config.toml
model = "multi-label audio tagger"
arch = "wavenet"
depths = [16]
beta2 = 0.95
beta1 = 0.95
eps = 1e-08
max_precond_dim = 1536
steps = 27900
batch_size = 128
weight_decay = 0.05
adamw_weight_decay_other_params = 0.05
Rows from block 6, named by matrix and row number. Rows with one number belong to one channel. Each number is 128 + 24 x the weight over its row's rms, rounded and kept within 0 to 255. All counts start at 0. After the name is the row's rms in percent of the matrix's.
# filt: filter width-5 conv, dilation 2 (model.blocks.6.filt.weight, 192x192x5), inputs 96-143, a 5 kernel for each
# gate: gate width-5 conv, dilation 2 (model.blocks.6.gate.weight, 192x192x5), inputs 96-143, a 5 kernel for each
filt.85 101 [104 121 122 100 176 137 129 148 112 142 156 182 162 131  93 115 132  98 155 116 134 106 130 149 117 124 169  83  94 115 149  94 143 102 120 130 168 128 124 125 140 110 146 132 165 137 162 107 124  81  71 147 130 120 134 117  89 139 129 113 135 164 151 148 137 152 115  83 137 130 126 150 154 136 114 158 123 154 123 131 132 114 113  94 133 112 107 139 142 123 106 142 127 122 116 122 123  82  99 118 105 125 123 123 104 142 110 133 158 134 121  93 125 148 140 169 136 119  89 137 125 130 144 155 102 101 124 130 131 122 118 176  84 129 101 168  73 129 126 167 156 146 141 100 122 109 153 123 165 146 100 166 114 105 117 126 126 153 118 149 135 118  89 128 100 156 104 113 126  96 158  82 118 127 122 103 128 136 136 146 133 130 130 144 140 134  76 148 107 117 177 109 114 137 152 109 147 158 106 108 106  79 112 114 152 144 127 104 116 138 150 153 105 117 102 129 141 118  97 139 100 136 132 150 151 148 106 154 187 133 149 132 125 158 156 141 172 119 107 160]
gate.85 098 [ 92 127 133 115 114 125 150 141 143  79 166 133 128 128 161 133 139 152 141 158 154 140 157 117  99 161 113 138 127 131 124 133 138 108 108  96  93 167 152 105 163 147  94 124 164 147  89 102 133 162 128  91  91 142 130 118 132 130 103 149  95 139 109 154 123  92 119 147  79 122 119 132 115 117  98  97  98 131 106 122 111 157 103 153 138 123 113 120 150 106 128 120 137 131 145 134 114 131 128 115 137  68 115 114 153 123 133 143 105 144  98 151 108  87 172 112 124 108 100 114 113 153 106  96 133  98 136 127 103  70 124 110  78 146 131 177 137 123 123 155 180 123 124 134 119 142  99 170 145 117 166 125 115 104 116 129 102 134 114 138 135 135 160 137 100  97 110 113 118 133 131 170 115  92 110 143 130 133  99 131 154 146 123 143 139 144 139 104 112 101 138  81 173 141 135 139  90 119 119  76 123 123 102 186 125  90 160 168 138 145 150 124 118 118 169 140 199 142  75 102 118 103 134 155 125 111 103 163 157 120 115  93 108 110 106 124 126 103 129 137]
filt.86 103 [120 153 161  86 140 160 129 126  95 138 152  83 119 133 150 133 116 104 156 155 135 105  91 148  99 165 148 143 124 127 131 116 162 115 109 171 129 108 158 137 141 101 106  76 145 162 148 170 110 137 150 111 114 118 155 162  94 103 172 144 155 111 106  99 152 125 146 135 114 116 135 103 125 201  98 144 131 140 157  87 112 163 128 124 118 103 107 124 154 111 107 105 156 121 127 118 205 123  70 133 129 143 127 114  81 111 143 134 151 111 146 112 124 134 127 139  88 136 145 100 126 127 111 124 151 133 124 158 108 144 136 164  95 123 164 192 139 131 127 135 108 123 109 118 128 101 136 130 134 104 130 108 151 108 109 140  77 110 129 177 102 151 111 146 153 133 144 160  96 172 138 131 124 137 152 127 162 118 102 151 123  99 155 147 166 129 115 131 170 146 109 133 110 169 121 121 141 164 111 113 129 142 141  98 119 124 118 111 108 149 114  77 112 148 114 150 120 144 173  93 126 118  68 185  96 110 104 157  54 196 114 182 137 129 139 130 124 111 125 124]
gate.86 104 [159 128 113 121 161 100 181 108 136  91 117 135  63 184 110 111 148 140 175  89 143 133 121 126 162 124  87 117 109 119 142 140 130 119 155 127 106 122 137 110  82  78 129 143 110 120 132 141 126 114 101 130 107 128 111 122 144  88 101 152 121 104 139 118 197 182 122 149  70 143 136 135 100 179 104 122 140 124 142 110 107  98 157 102 132 177 112 109 161 112 115 139 136 123 122 105 136 122  88 132 120 121 154 120 122 125 120 117 136 117 133 165 138 100 128 127 153  81 182 115 109  65 134 123 137 103 151 133 127 111 102 124 115 128 121 155  92 117 135 162  95 123 146 162 100 139 120 142 124 117 154 100 112 145 113 143 161 117 114 131 164  99 150 148 112 153 152 134 115 137  84 154 161 117 146 147 164 104 106 141 131 107 129 116 157 157 116 145 143 150 142 146 147  83 147 141 123 133 125  87 121 108 117 122 103 109 126 130 107 206 150  97  94 117 130 132 113 126 169 116 138 128 146 148 140 171 121  67 113 137 136  91 151  92 191 144 157 115 182 117]
filt.87 098 [143 107 152 117 108 112 150 132 132 140 110 150 143 150 120 119  97 131 130 112 149 133 156 117 129 114 148 170 133 111 131 131 123 130 150 188 101 146 116 122 113 114 127 165  97 138 156 142 111 110 146 178 146 140 115 143 124 136 137 123 175 162 162 124 136 138  64 102 135 184 131 122 102 115 108 120 174 109 118  78 120 136 143  95 144 176 167 133 168  77 111 130 130  95 137  90 122 163 138 129 123 134 131 111 138 132 136 138 145  91 147 148 152 169 143 116 141 142 148  72 119 120 134 148 169 106 104 133  98 157 107 102 113 140 131 125 156 110 130 125 152 148 152  84 147 153 134 126 113 141 139 143 121 105 180 138  83 134 139 134  72 102  91 163 141 178 129 124 140  98  74 128 147 195 141 122 108 111 117 145 161 134 145 131 151 123 120  95 116 164 129 114 134 111 135 120 106 146 112 136 121 164 110 124 109 102 111 113 100 163 128 118 146 119  57 115 125 110 131 147 210 162 125 105 129 179 101 106 100 170  95 101 134 121 139 128 156 133 124 152]
gate.87 098 [146 163 149 142 134 118 128 124 121 143 127 113  85 106 151 138 107 102 119 136  80 152 138 163 143 135 165 132 114 124 138 136 183 119  96 121 178  91 152 161 181 152  84 127 132 122 139 107 110 134 143 143  76  98 134 155 112 111 114 100 102 153 165 108  86 139 131 113 108 121  96 134 155 139 138  95 102 158 118 159 144 130 129 131 119  85  94 129 144 186 153 150 134 143  86 113 185 117 183 140 112 141 124 125  96 178 127 145 114 160 139 111 126 145 142  91 120 124 140 136 193 118 131 155 108 129 128 127 121  78 143 152 161 154 120  99 134 119 120 135 112 147 133 116 127 116 150 186 153 114 137 134 111 135 145 133 127  99 114 133 134 103  93  86 164 117 156 145 165 121 155 117 154 135 124 149 113 109 104 140 114 111 120 168 137 153 138 125 119 104 145 121 106 125 109 122 143 111 130 131 127 203 137 133 113 118 126 129 126  80 116 126  99 123 159 156  93 106 171 133  85 162 135 138 171 116 133 135 141 133 120 138 107 142 101 154 121 152 126 116]
filt.88 103 [154 142 150 126 109  79  97 164  87 110 154  89 140 150 160 164 149 118 123 136 126 114 110 126 106 144 152 104 169  95 111 131 109 155  91  78 144 117 110 143 165 130 107 136 132 131 137  98 103 131 159 124 121 134 140 147 121 109 110 132  90 156 164 134 124 151 113 169 116 158 112 113 107 120 102 153 101 155  96 135 119 126 156 161  92 143 147  99 139 143 128 132 148 149 126 141 168 148 153 174 130 135 135 157  89  95 144 133 118 140 122 155 147 132  86 146 129 156 115 121 105 198 123 133 116 141  98 157 100 108 108 152 103 126 121 145  97 146 112 120 165 151 100 116  86  76 138 194 111 129 128 120 154 118 100 174 160 139 113  85 110 129 127 133 121 126 135 168 108 143 119 115 139 152 104 119  95 129 135 135 105 101 106 162 133 115 115 108 144 102 117 177 106 118 149 106 174 186 110 141 123 108 137 127 128 116 161 120 117  78 182 115 113 116 142 143 134  98 133  69 106 139 155 124  98 123  98 172 141 180 132 117 119 109 141 141  99 102 123 138]
gate.88 105 [127 104 148 144 109 114 151  97 121 137 124 104 164  97  60 110 173  88 119 129 130 151 153 120 123 154  91 155 115 135 118 150 167 105 160 129 129 165 155 121 148 115  73 131 151 157 128 143 126 164 106 147 165 128 107 110 111 133 158 189 111  94 140  97 126 140  97 132 114 160  75 153 128 130 135 184 133 107 116 141 118 112 118 125 121 163 190 116 114 111 117 164 141 132 124 141 133 131 125 124 127 158 125 137 116  98 139 101  89 120  89 164  94 169 122 163  78 111 127 124 137 103 104 117 118  98 148 109 147 124 124 161 150 126 126 124 123 128 154 136 122 155  86 130 141 136 138 121 129 142  96 105 147 127  91  95 148 129 160 121 121 149  93 121 137 154 117 132 106 128 130 155 144  91 132 147 100 160 127 143 134 104 140 112  69 113  96 114 162 141  96 162 110 164 155 138 109 115 170 131 128 144 133 139 163  99 116 158 138 131 115 163 128 160 112 110 120 111 125 143 127 123 140 114 144  74  94 136 154  89  69 106 144 118  89 130 182 115 159 122]
filt.89 107 [183 110 142  93 118 119 154 165 134  92 131 163 167 121 131 158 137 139 153  94 165 104 114 122 103 187 135 198 124 128 123 128  89 122  94 107 113 147 134 165 154 107 168  87 109 108 125 108 151 156 111 124 107  92 140 103 110 117 121 139  91 171 132 176 117 163 111 131 120 107 141 128  78 152 123 111 107 143 133 146 133 131 114 134 156 105 103 108 179 117 163 185 111 120 145 109 142 143 152 129 118 137 102 141 111 106 108 139 118 124 180  94 131  71 119 124 122 190 130 111 137  76 147 101 108 122 133 127  98 141 119 123 115 138 158  75 158 185 148 104 128 142 141 124 147 128 142 116 139 120 142 155 145 106 134 129 116 123 134 121 140 112 110 136 113 126 139 118 133 139 166 121 141 105 116 127 134 105 117 138  97 113 134 139 124 128 127 162 143  89 149 105 116 152 137  97 123 142 126 143 144 126  94  81  99 170 138  94 114 124 122 133 125 158 111 128 132 148 135 103 148  77 104 141 140 116 140 213 112 115 126 127 148 123 124  87 113 118 178 131]
gate.89 108 [121 139 105 137 120 154 144 115 151 118 113 133  90 154 136 160 167 159 138 139 105 122 129 166 148 161 125  92 132 104 123 111 109 112 149 125 120 118 115 156 117 124 148 103  97 161 125 138 129 145 138 149 100 143 113 116 114 133 112 120 119 159  89 160 162 111 140 152 119 125  67 144 146 160 127 100 173 148 141  95 137 165 113 126 128 120 148 143 120  82 128 148 136  92 113 143 121  88 133 145 159 168 108 104 147 127 112 167 124  93  98 133 117  81  90 160  85 156 153 133 141 102 108 114 141 130  75 152 173 140 125 154 169  86 113 131 149 100 111 164 129 104 136 181 132 120 155 119 105 119  65 102 129 155 151 112  61 158 123 159  76 142 153 119 135 113 114 156  95 131 145 105 117 153 150 124 142 101 131 140  96 120 108 109 130 134 121 139 120 138 145 113 152 129 145 139 136 131 120 105 101 136 151  85 117 145 139 159 132 131 107 134 170 132 109 128 130 147 151 132 119 122 132 148  96 147 122 128 120 132 141  93 105 120 152 103 107 134 110 143]
filt.90 098 [132 127 132 105 143 144  99 116 153  90 149 145 172 151 119 116 125 132 119 105 102  84 109 150  98 147  92 110 145 153 113  94 147 138 172 147 151 169 157 110 112 161 126 143 186 149 129 141  88 117 130 102 128 190 129 118 105 131 130 144 128 123 117 101  85 104 135 123 164 140 105 142 127 160 100  76 105 124 120 137 160 142 106 107 131 113 109 134 103 119 109 145 158  70 123 130 140 134 123 141 134  88 156  83 161 124 115  99 123 122 195 137 136 122 133 139 190 164 157 146 125  92 141  89 152 140 113 154 102 100 147 108  85  91  87 136 139 151 152 120 142 141 153  75 106 149 119 139 137 113 107 142 158 180 118 116  80 153 161 133 139 131 111 123 134 158 140 115  95 109 155 115 100 121 123 120 101 104  79 146 128 136 174 184 136 152 139 120 116 153 119 137 164  84 130 138 147 158 112 158 139 118  85 124 163 138  97 118  95 141 142 124 114  93 138 126 139 144 146 177 128  97 155  93 117 121 114  89 155 126 138 120 132 162 148 144 179 132  78 111]
gate.90 099 [130  91  94 120  94 136 142 185  50 135 104 167 121 167 133 135  85 117 129 144 133 171 115 110 129 158 153 126 111 128 133 124 119 154 138 126 141 102 131 139 152 126 116 140 128 139 137 122 155  77 108 119  98 134 113 123 141  98 139 124 133 158 137  95 154 115  75 148 101  96  81 139 114 136 145 116 124 101 169 128 159 123 110 111 134 104 109 106 148 101 155 142 132 151 134 135 104 129 113 166 161 122  81 140 136 162 115 139 148  85 102 118 168  78 113 108 162 136 128 101 138  68 136 154 129 124 138  98 115 109 177 110 141 142  74 129 162 155 103 155 123 136  88 144  81 141 133 164 157 169 107 156 134  95 133  98 143 154 125 120 124  83 108 116 149 138 122 135 112  92 134 142 147  81 179 174  71 143 120 131 117 120 147 119 115 136 109 111 124  87 143 102 157 146 159 146 142 136 114 128 117  98 105 124 106 181 127 130 122 163 108 121 149 111 151 117 108 155 139 124 132 153 130  82 120 141 143 141  96 160 111  93 106  82 156 129 141 130 119 160]
filt.91 103 [147 128 121 132  97 103 102 137 118 158 180 121 129 123 150  86 176 116 118 179 154 109 163 107  98 135 104 113 135 153 153 114 123 111  63 118 151 125 160 164  98 137 140 116 132 129 130 111 154  97 122 122  87 172 138 112 115 131 130 144 134  90 142 136 134 150 181 128 147  90 133 129 134 131 109 119 165 143 159 120 107 102 132 154 143 107 136 125  95 129 114 112 143 134 123 152 160 116 142 153 146 122 159 123 139 118 162 116  89 140 168 110  92 122 154 109 103 112 106 145 170 152 117  94 122 182 133 144 126 128 120 133 109 135 167 130 164 139 147 127 104 114 104 132 194 123 113 133 124 112 174 129 132 130 122 130 123 133 120 136 103 138 147 122 121 102 147 177  96  90 138 126  99 135 175 126 152 162 121  91 129 153 130 158 137 126 162  99 131 128 110 143 122 145 163 143  96 141 190 125 118 141 150 156 108 105 139 153 141 112  73 120 122 137 166 124 134 112 125 153 130  97 113 132 174 154 131 160 141  68 128 122 169 161 108  98  96 101 151 180]
gate.91 102 [139 167 186 107  97 136 110 161 131 122 130 118 137 138 118 138 131 138  76 147 111 111 116  85 126 169  76 147 153 136 119 126  82 204 138  99 159  93 119 113 123 139 106 138 126 146 149 143 107 146 171 161 135 125 107 120 156 130 141 109  92 143 139 120 101 135 166 153 142 146  67  91 159 136 132  88  98 132 134 148 163 150 113 109 118 122 121 138 123 158 101 153 102 132 127 127  96 119 124 126 113 147 102 143 140 116 110 147 147 191 141 104 123 132 157 113 109 152 127 104 118 188 127 107 157 139  77 123 129 128 100 159 166 107 191 141 114 103 112 155 101 183  84 107  87 101 112 124 145 191 138  88 165 142 165 130 140 145 121 123 131 141 135  94 153 128  94 124 133 156 146 113 106 116  81 138 126 125 119 141 115 128 122 137 112 165 120 110 141 169 135 124 135  87 179 174 102 174 123 130 137 142 142 138 108 135 133 112 143 134 130 132 122 102 153 115 122 110 137  95 106 151 171 100 121 168  87 101 149 132 130 118 100 141  86 109 163 127 138 124]